{
  "train_examples": 203450,
  "norm_position": "pre",
  "parallel_block": false,
  "positions": "learned",
  "init": "torch_default",
  "optimizer": "nadamw"
}
Rows from block 2 of a small autoregressive pixel model, named by matrix and row number. Rows with one number belong to one neuron. Each number is 128 + 32 x the weight over its row's rms, rounded and kept within 0 to 255. All counts start at 0.
After each neuron's rows are labels from the 100 images, of 14976, where the neuron reaches its highest value: "top examples" is what is common among them. Only what is clearly more common there than usual is listed. The data: close-ups of made-up surfaces with and without defects.
# fc1: MLP up (model.blocks.2.mlp.fc1.weight, 1024x256), inputs 0-85
# fc2: MLP down (model.blocks.2.mlp.fc2.weight, 256x1024, transposed), outputs 0-85

fc1.173 [136 137  76 151  82  79 127 104 163 154  96  94 114 125 141 104 126 114 168  91 141 133 177 152 123  93 160 148 163 140 127 106 114 142 135 111 147  79  99 183 164 118 178 137 123 195 137 121 125 154 201 144  92 136 131 106 121 137 133 114  45  73 114 118  93 134 141 127  87 120 116 126  80 118 104  82 132 111 158  85  88 125 161 170 143 162]
fc2.173 [106 134 152 152 121 122 129  64 133 207 125  62 160 127 117 152 157  75 125 100 128  49 158 208 138 178 141 104 149 111  47 126 117 137 160 141 116  92  77 176  41 124 121 133 108  96  60 112 120 103  91  44 101 157  95 125 103 131 123 121 169 108  65 101 141 114 168 140 119  61 133 162 145 105 117 102 134 143 170  87 129 113 132 162 209 152]
top examples: circuit traces

fc1.55 [131 103 120  97 133 110 121 104 145 117  80   0 118 156 117  90 128 123 210 192 155 173 177 176 123  98 169 121 134 130 107 114  93 199 121 142 140 126 116 117 108  82 147 147 168 112 132 109 123 153 125 102 158 116 130  81 162 155 108 106  88 135 105  75 184 205 157 119 128  70 140 134  96 143 121 155 155 101  83 104 109 141 128 150  73 140]
fc2.55 [137 171 108  72 170 109 117 157 132 151 127 112 122 137 157 115  63 102 123 189 128 175 209 110 177 122 116 126 106 107 146 156 128 136 161 128  43 162 131  78 126 100 149 111 144 129 137 156 101 147 130 178 120 119 105  76 182 175 114  96  79  83 102 162 154 151 112 120 149 134 187 128 154 101 180 145 131 122 110 107 106 154 138  82 123 137]
top examples: circuit traces

fc1.456 [155 137 135 164 101 110  92  76 167 139 149 104  88  61 217 108 162 119 145 109 138 151  94 158 132  78 102  77 142 137  79 131  91 137 132 121 101 110 131 203 140 141 165 142 117 200 143 115 101 143 119 172 120 126 162 158 118 104  64 104 150  78  87 130 130 179 134 139 112 169 182 114 165 131 141 124 150 118  97 116 142 158 142 145 152 145]
fc2.456 [126 185 187 137 145 122 190 154  98 130 105  82 106 137 109 137 182  95  87 123  99  85 126  31 147  90 135 127 125 165 170 119 183 156 139  64 149 176 125 135 114 129 152 136 166  94  76 132 148 146  95 137 153  78 100 146 106 155 159 123 213 145 119  86 149 101  82 124 116 137  74 115 126 128 129 183 144 140  86 159 127 100  94 125 107 128]
top examples: wire mesh

fc1.601 [153 101 161 106  97 100 157 123  86 181 110 107  94 121 169 118 160  91 165  71 128 131 135 105 124 130 129 136 156  75 115  67 122 172 138 168 139  71 150 173  92 149 118 118  95 104 136 113 200 104 142  76 107 172 156 104 113 156 138 178 108 145 124 107 148 147 159  67 186  97 126 146 128  74 193 180 101 183 140 125 112 112 117  87 116 172]
fc2.601 [148 150 147  96 145  55  72 106  93 112 135 114 129 155 127 137 143 170 104 136 113 117 107 144 111 123 113 125 128 185 124  51 128 154 142 100 136 125 119  68 157 128  91 120 154 141 116  71 127 129  29 207 175 140 142 105 147 157 115 103 113 139 147 157  97 164 107 141 181 143 167 158 174 146 104  98 119  90 151 155 119 132 100  85 110 109]
top examples: tiles

fc1.189 [146 174 180 137  97 165 104 143 168  62 117 141  68 140 147 126 160 136  54  93 123 202 153 158  80 114 126 194 159  79  97 133 123 132 109 156 123 137 179 140 136 124 164 119 170 122 104  75 172 123 118 158 124  69  87 106 121 102 127 144 137  93 152 117 139 148 100 145 138  90 116  55 123 124  62 136 104 123 167 150 135 154 130 119 130 114]
fc2.189 [102 171 147  53 139  82 110 138  91 111  75 140 175 166  95 157 142 126 123 124 146 145 107 100 105 137  66  88 152 146 119 132  82 121 203 144 158 116 191 138 105 137 127 140 100 159 121 217 130 111 137 127 137 114 122  89 110 120 148 117 149 146 159  69 140 157 130  89 139 149 121 154  98 183 106 130 109 139 126 124 142 108 123 127 166 113]
top examples: circuit traces

fc1.91 [ 72  71 114 116 142 124 141 192 186 186 118 132 142 178  93 165 122 115 120 161 126 130 117 115 149 150  88  81 113 161 118 135 128 121  91 185 207  94  54 167 117 138  78 147 136 150 165  93 112 107  75 176 134 133  92 183 142 185  90 117 147 113 126 137 204 114  90  90 151  94 173 115 126 108 131 122 135  98 112 140 130 180 162 104  72  76]
fc2.91 [107 153 132 128 177 173  98  81 129 152 128 107 122  74 153 137 129 120 135 124  81 135 144 125 162 102  56 149 175 123 117  90  96 126 144 145 171 153 107 158 127  84 127 127  99 118  93 162 123 114 188 127 100 114 158 117 145  88 132 115  72 127 119 125 109 120 167 160 174 135 158 103  63 122 104 126 138 134 203 101 109 127 144 168 151 181]
top examples: tiles

fc1.4 [126 157 151 183 116 100 125 113 119 142 142 105  73 144 156 124 197 136  89 103 189  98 168  68  92 140  82 200 123 144 109  93 143 155 131 137 167  72 140  89 148  85 140 146  52 101 113 108 157 137  96 105 147 114 141 187 150 156  80 165 132 135  69  62  92  71 195 110 117  95  96  94 181  97 171 169 125 161  83 107 138 167 152  95 157 149]
fc2.4 [165 162 112 133 150 151 143  88 126  85 121 104 106  84 123  84 192  89 145 127 157 166 140 106 189 146 122  79 132 189 200 128 169 136 167 119 119 172 104 147 117 106 172 110 138 167  92 128 122 125 134 149  99 112 126 118 105  85  96 129 149 157 163 116  89 181 117 168 107 195 174 157  84 112 150  72 126 115 158 103 118  99 133 106  71 152]
top examples: tiles

fc1.501 [139 205  75 102 125 100 158  79 146  94  60 130 104  71 124 109 104   0 152 149 179 161 158 199 162  81 131 145 158  96 120 155 102  56 153 115 139 117 131 148 146  71 142 191 113 138 148  62 111 151 155  99 162 157 143 123 138 127  77  70 157  83 154 149 148 126 189  99 123 116  98 141 139 121 142 139 128  55  87 101  64 107 113 196 144 134]
fc2.501 [105 155 144 153 156 168 168 144 147 112 102 135 159 152 161 118 118 168 149  76  98  93 162  47 121 122 109  16 100 121 132 170 138 125 156 154 207 106 126 126 102 149  89 135 119 102 122 109 121 132 137 104 113  82 133 162 174  33 203 105 153  92 137  89 153  81 107  57  95 106 100 104  57 115 145 101 202 114 149 101 151 105 136 116 206 138]
top examples: stone; wood

fc1.669 [112 159 162 143 120  72 133 127 138 110 140 143 104 145 133 107 103 104 156 158 136 140 136 161 120  48 141 159 147  84 136  73  60 203 104 121 154 113  93 121 115 156 187 171 130 152 108 154 166 141 141  24 142 211 158 143  94  84 125 111 152 177 125 110 145 130 103  65 117 137 139 117 182 116 102 176  90 135 145 105 129 129 148 125 109 101]
fc2.669 [103 128 128 148  70 173 133 196 133 117 146  98 150 177 186 132 126 139 153 204 178 149 186 149  97 137  76  88 113 125 163 166 157 118 145 161 139  89 128 138 132 124 131 147  97  89 123  76 108 107 108 139 126  93  99 121 125  88 114 182 108 102 161  80 140 104  88 138 151 114 130 162  80 136 156  87 161 116 120 154 139 111 146 163  89 125]
top examples: circuit traces

fc1.155 [105 117 151  82 101  79 104 102 116 225 157 101  80 193 147 166 204 112 140 145 155 155 110 179 112 141 166  91 123 116 117 120 120 121  83 174 170 141 139 114 106 166 131 108 115 143 128 107 127 156  98 153 181 136 188 160 146 149 133 127 106 122  59 142 157 188  83 191 151  61 151  66 109  98 118 200  91 121 154 115 124 116  96  69  74  97]
fc2.155 [130 113  65 144 100 125 101 183 163 136 147 109 104 136 199 102 134 209 130 136 122 107 130 120 138 156 143 148 121 143 166 108 132  96 115  89 106 164 166 148 165 167 118 144 106 155 215 143 111  99 172 131 145 134 120  94 154 168 109 123  83  70 103 121  85 152 122 127 112  93  67 141 107  98 148 139 170  93 132 161 110 132 117  91  50 123]
top examples: circuit traces

fc1.321 [117 137  91  97 148 132 158 166 157 111 152 133 132 127 194 176 135 121 141 154 112 126 199 173  91  75 132 153  96 141 176  96 122 114 153  93  77 119 134 185 113 123 142 122 116 137 167 149 113 121 118 121 112  70  85 161 136  71 166 149 141  90 176 119 165  73 146 104 109  66 180 127 190 182 136 155 115 155 136  84  98 123 153 136 126  65]
fc2.321 [118 117 105 154  66 132 118 146 167 154 147 129  93 120  87  62 128 140  67 152 146 141 171 102 143 124 119 169  85 150 124 189 111 109  96 118  57 135 126 138 123 143 136 106 170 188 144 121 117 139 178 126 111 108 185 141 163 182 148 194 124 135 107 169 165  63 107 123 118 165 127 168 121 103 117  64  86 111 122 138 123 151 124  73  76 160]
top examples: circuit traces; stone; stain

fc1.24 [ 97 157 105 119 188  84 136  71 123 103 124 131 157  64 141 113 146  51 119 134 168 184 202 198 121 114  81 145 146 130  74 111 104 124 118 185 104 138 137 127 111 137 144 120 156 193 120 179 165 140  95 138 161 128 134 153 125 158 139 135 154 157  96 110 183 111 152 160 139  83 149 120 149  93 112 120 112  99 134 119 134 127 189 119 130 146]
fc2.24 [135  80 191  97  85 127 127 102  88 152 115 159 131 114  68 128 108 106  92 110  94  61 115  72 150  70 114 204  80 110  93  98 162  70 113 129 142 145 102 135 154  98 128 124  93 174 119 142 113 156 173 136 126 139 132 166 115 128 102 107 163  88 144  81  86 153 178 129 157  59  58 123  95 144 112 133 157 150 136 147 112  72 100 170 201 214]
top examples: stone

fc1.182 [125 109 126 117 113 119  30 149 106 143  66  85 161 150 134 114 140 132 134 105 112 200 114  98 150 161  72 134 188  76 158 175 133 176 107  96 179 132 107 205 135 113  83 142 129 175  99 124 112 134 195 142 117 135 106 132  68 174  99  53  92 115 134 157 152 105 129 111 160 150 132 129 132 101  95 166 138 136  62 110 112 173 161 118 144 147]
fc2.182 [108 160 144 145  81 149 123 138 123 152 108  93 183 119 129 143 126  99 155 190 106 197 136 140 134 156 113 155 142 151 112 167 124 155 150 118 131 141 128 138 100  90 170 127 104 133 191 144 120  85 156 126 109 114 158 141 126 152 154 143 103 139 140 156 108 100 114 144 149 105  99 136 124 122 147 134 131 152 141  98 151 126 164 165 188 198]
top examples: tiles; wire mesh

fc1.118 [106 164  91  83 115 119 192 172 125 104  54  85 165 152  99 117 124 101 139 103 120 150 192 112  62 107 130 126 144 121 120 144 122 145 138 135 126  83 133 125 131 143 116 169 141  93  73  66 124 176 113 159 124 129 127 126  89  74 115 105 125 105  77  73 123 107  47  80  97 122 126 153 117 174 149 135  96 129 155 106 104 102 145 101 131 163]
fc2.118 [115 150 133 105 131 157  98 124  95  95 197 125  76 106 218 126 153 140 117 155 110  68 118 107 135 118 165 161 125  96 160  83 104 127 143 115 171  84  96 115 150  94  98 137  77 118 123 160 172 127 139  73  57 118 165 126 132 116 130 142 134  78 125 127 143  97 124 139 124 111 124 135 154 125 143 202 140  95 109 109 170 132 117 185 121 187]
top examples: tiles; hole

fc1.761 [ 96 196 156 146 158  82 168 136  59  87 135 155 115 144  94  79 121 100 107 145 150 110 136 127 113  74 166 112 156 111 119 183 125  90 157 101 144  83 130 152  48 118  71 132 104 132 103  79  72 197 121 146 119 165 144 109 186 125 111 136 141 126 150 101 128  89 175 121  96 109 100 124 153 112 155 159  90 107 131  85  96 183 165  79 126 103]
fc2.761 [154 132 135 155 126 150 146 147 157 108 110 146 128 110  96  81  95 137 130 101 128 151 121 110 112 125  89 137 115  91 138 120 147  99  49  72 111 177 148  54 187 161 178 104 144  75 131 111 132 143 162 122 127  95  68 168 135 103 108 167 135  89  99  94 106 146 112  86 137 105 123 107 116 105 160 191 108 107 126 182 103 143 153 166 104 139]
top examples: tiles; wire mesh

fc1.464 [ 96 191 113  98 179 158 164  97 103  95 145  80 126  96 132 143 158  47 176 126 146 125 159 161 100 142 118 114 149 106 140 160 132 147 101 148 159 119 125 112 147 136 114 129 183 125 180  94 141 107 118  80 193  99 114 145 126  90  99 132 186  86  67 126  88 143 122 153 127 138  94  73 139 167 129 126 111  84 164  64 142 126 126 168  84 138]
fc2.464 [150 151  50 135  89 162 126 150 128 132 161 127 116 168 154 124 123  81 175 127 162 233 207 154 119 124 137 166 101 109 125  89 127 158 167 119 151 116  91 134  18 131 131 133 130 102  72 130  87 132 148 120 100 173 128 113 127  98 153 181 161 116 129 143 141  51 116 125 133 135 137 102  98 117 105  71 128 125 182  68 184 145 140 127  94 100]
top examples: circuit traces

fc1.664 [123 177 139 148 155  75 186 147 134  86  88 126 114 140 188 107 134  90 140  91 170 115 135 195 134  99  88 148 158 103 145 100 121 127  91  68 123 135 139 122 122 141 129 137  71  82  58 118 163 120 121 169 168  82  61 162 186 151 126 130 158  97 186  74 144 138 163 178 142 115 153 113 139 139 158 132  58 168 159 142  87 155 130 111  91 171]
fc2.664 [113 137 129 143  90 105 117 104 150 159 154 148  85 168 136  95 133 132 131 111 138 106 151 102  40 140  98 185 141 117 166 145 133 109 120  37 181 168 145 153 146 171 145 135 104  99 137 150 197 155 131 142 153 118 154 155 133 203 160 160 137 146 167 149 181 153 148 147 119 159 163 131  99 133 126 177 104  95  73  88 174 148  78 134  58  66]
top examples: tiles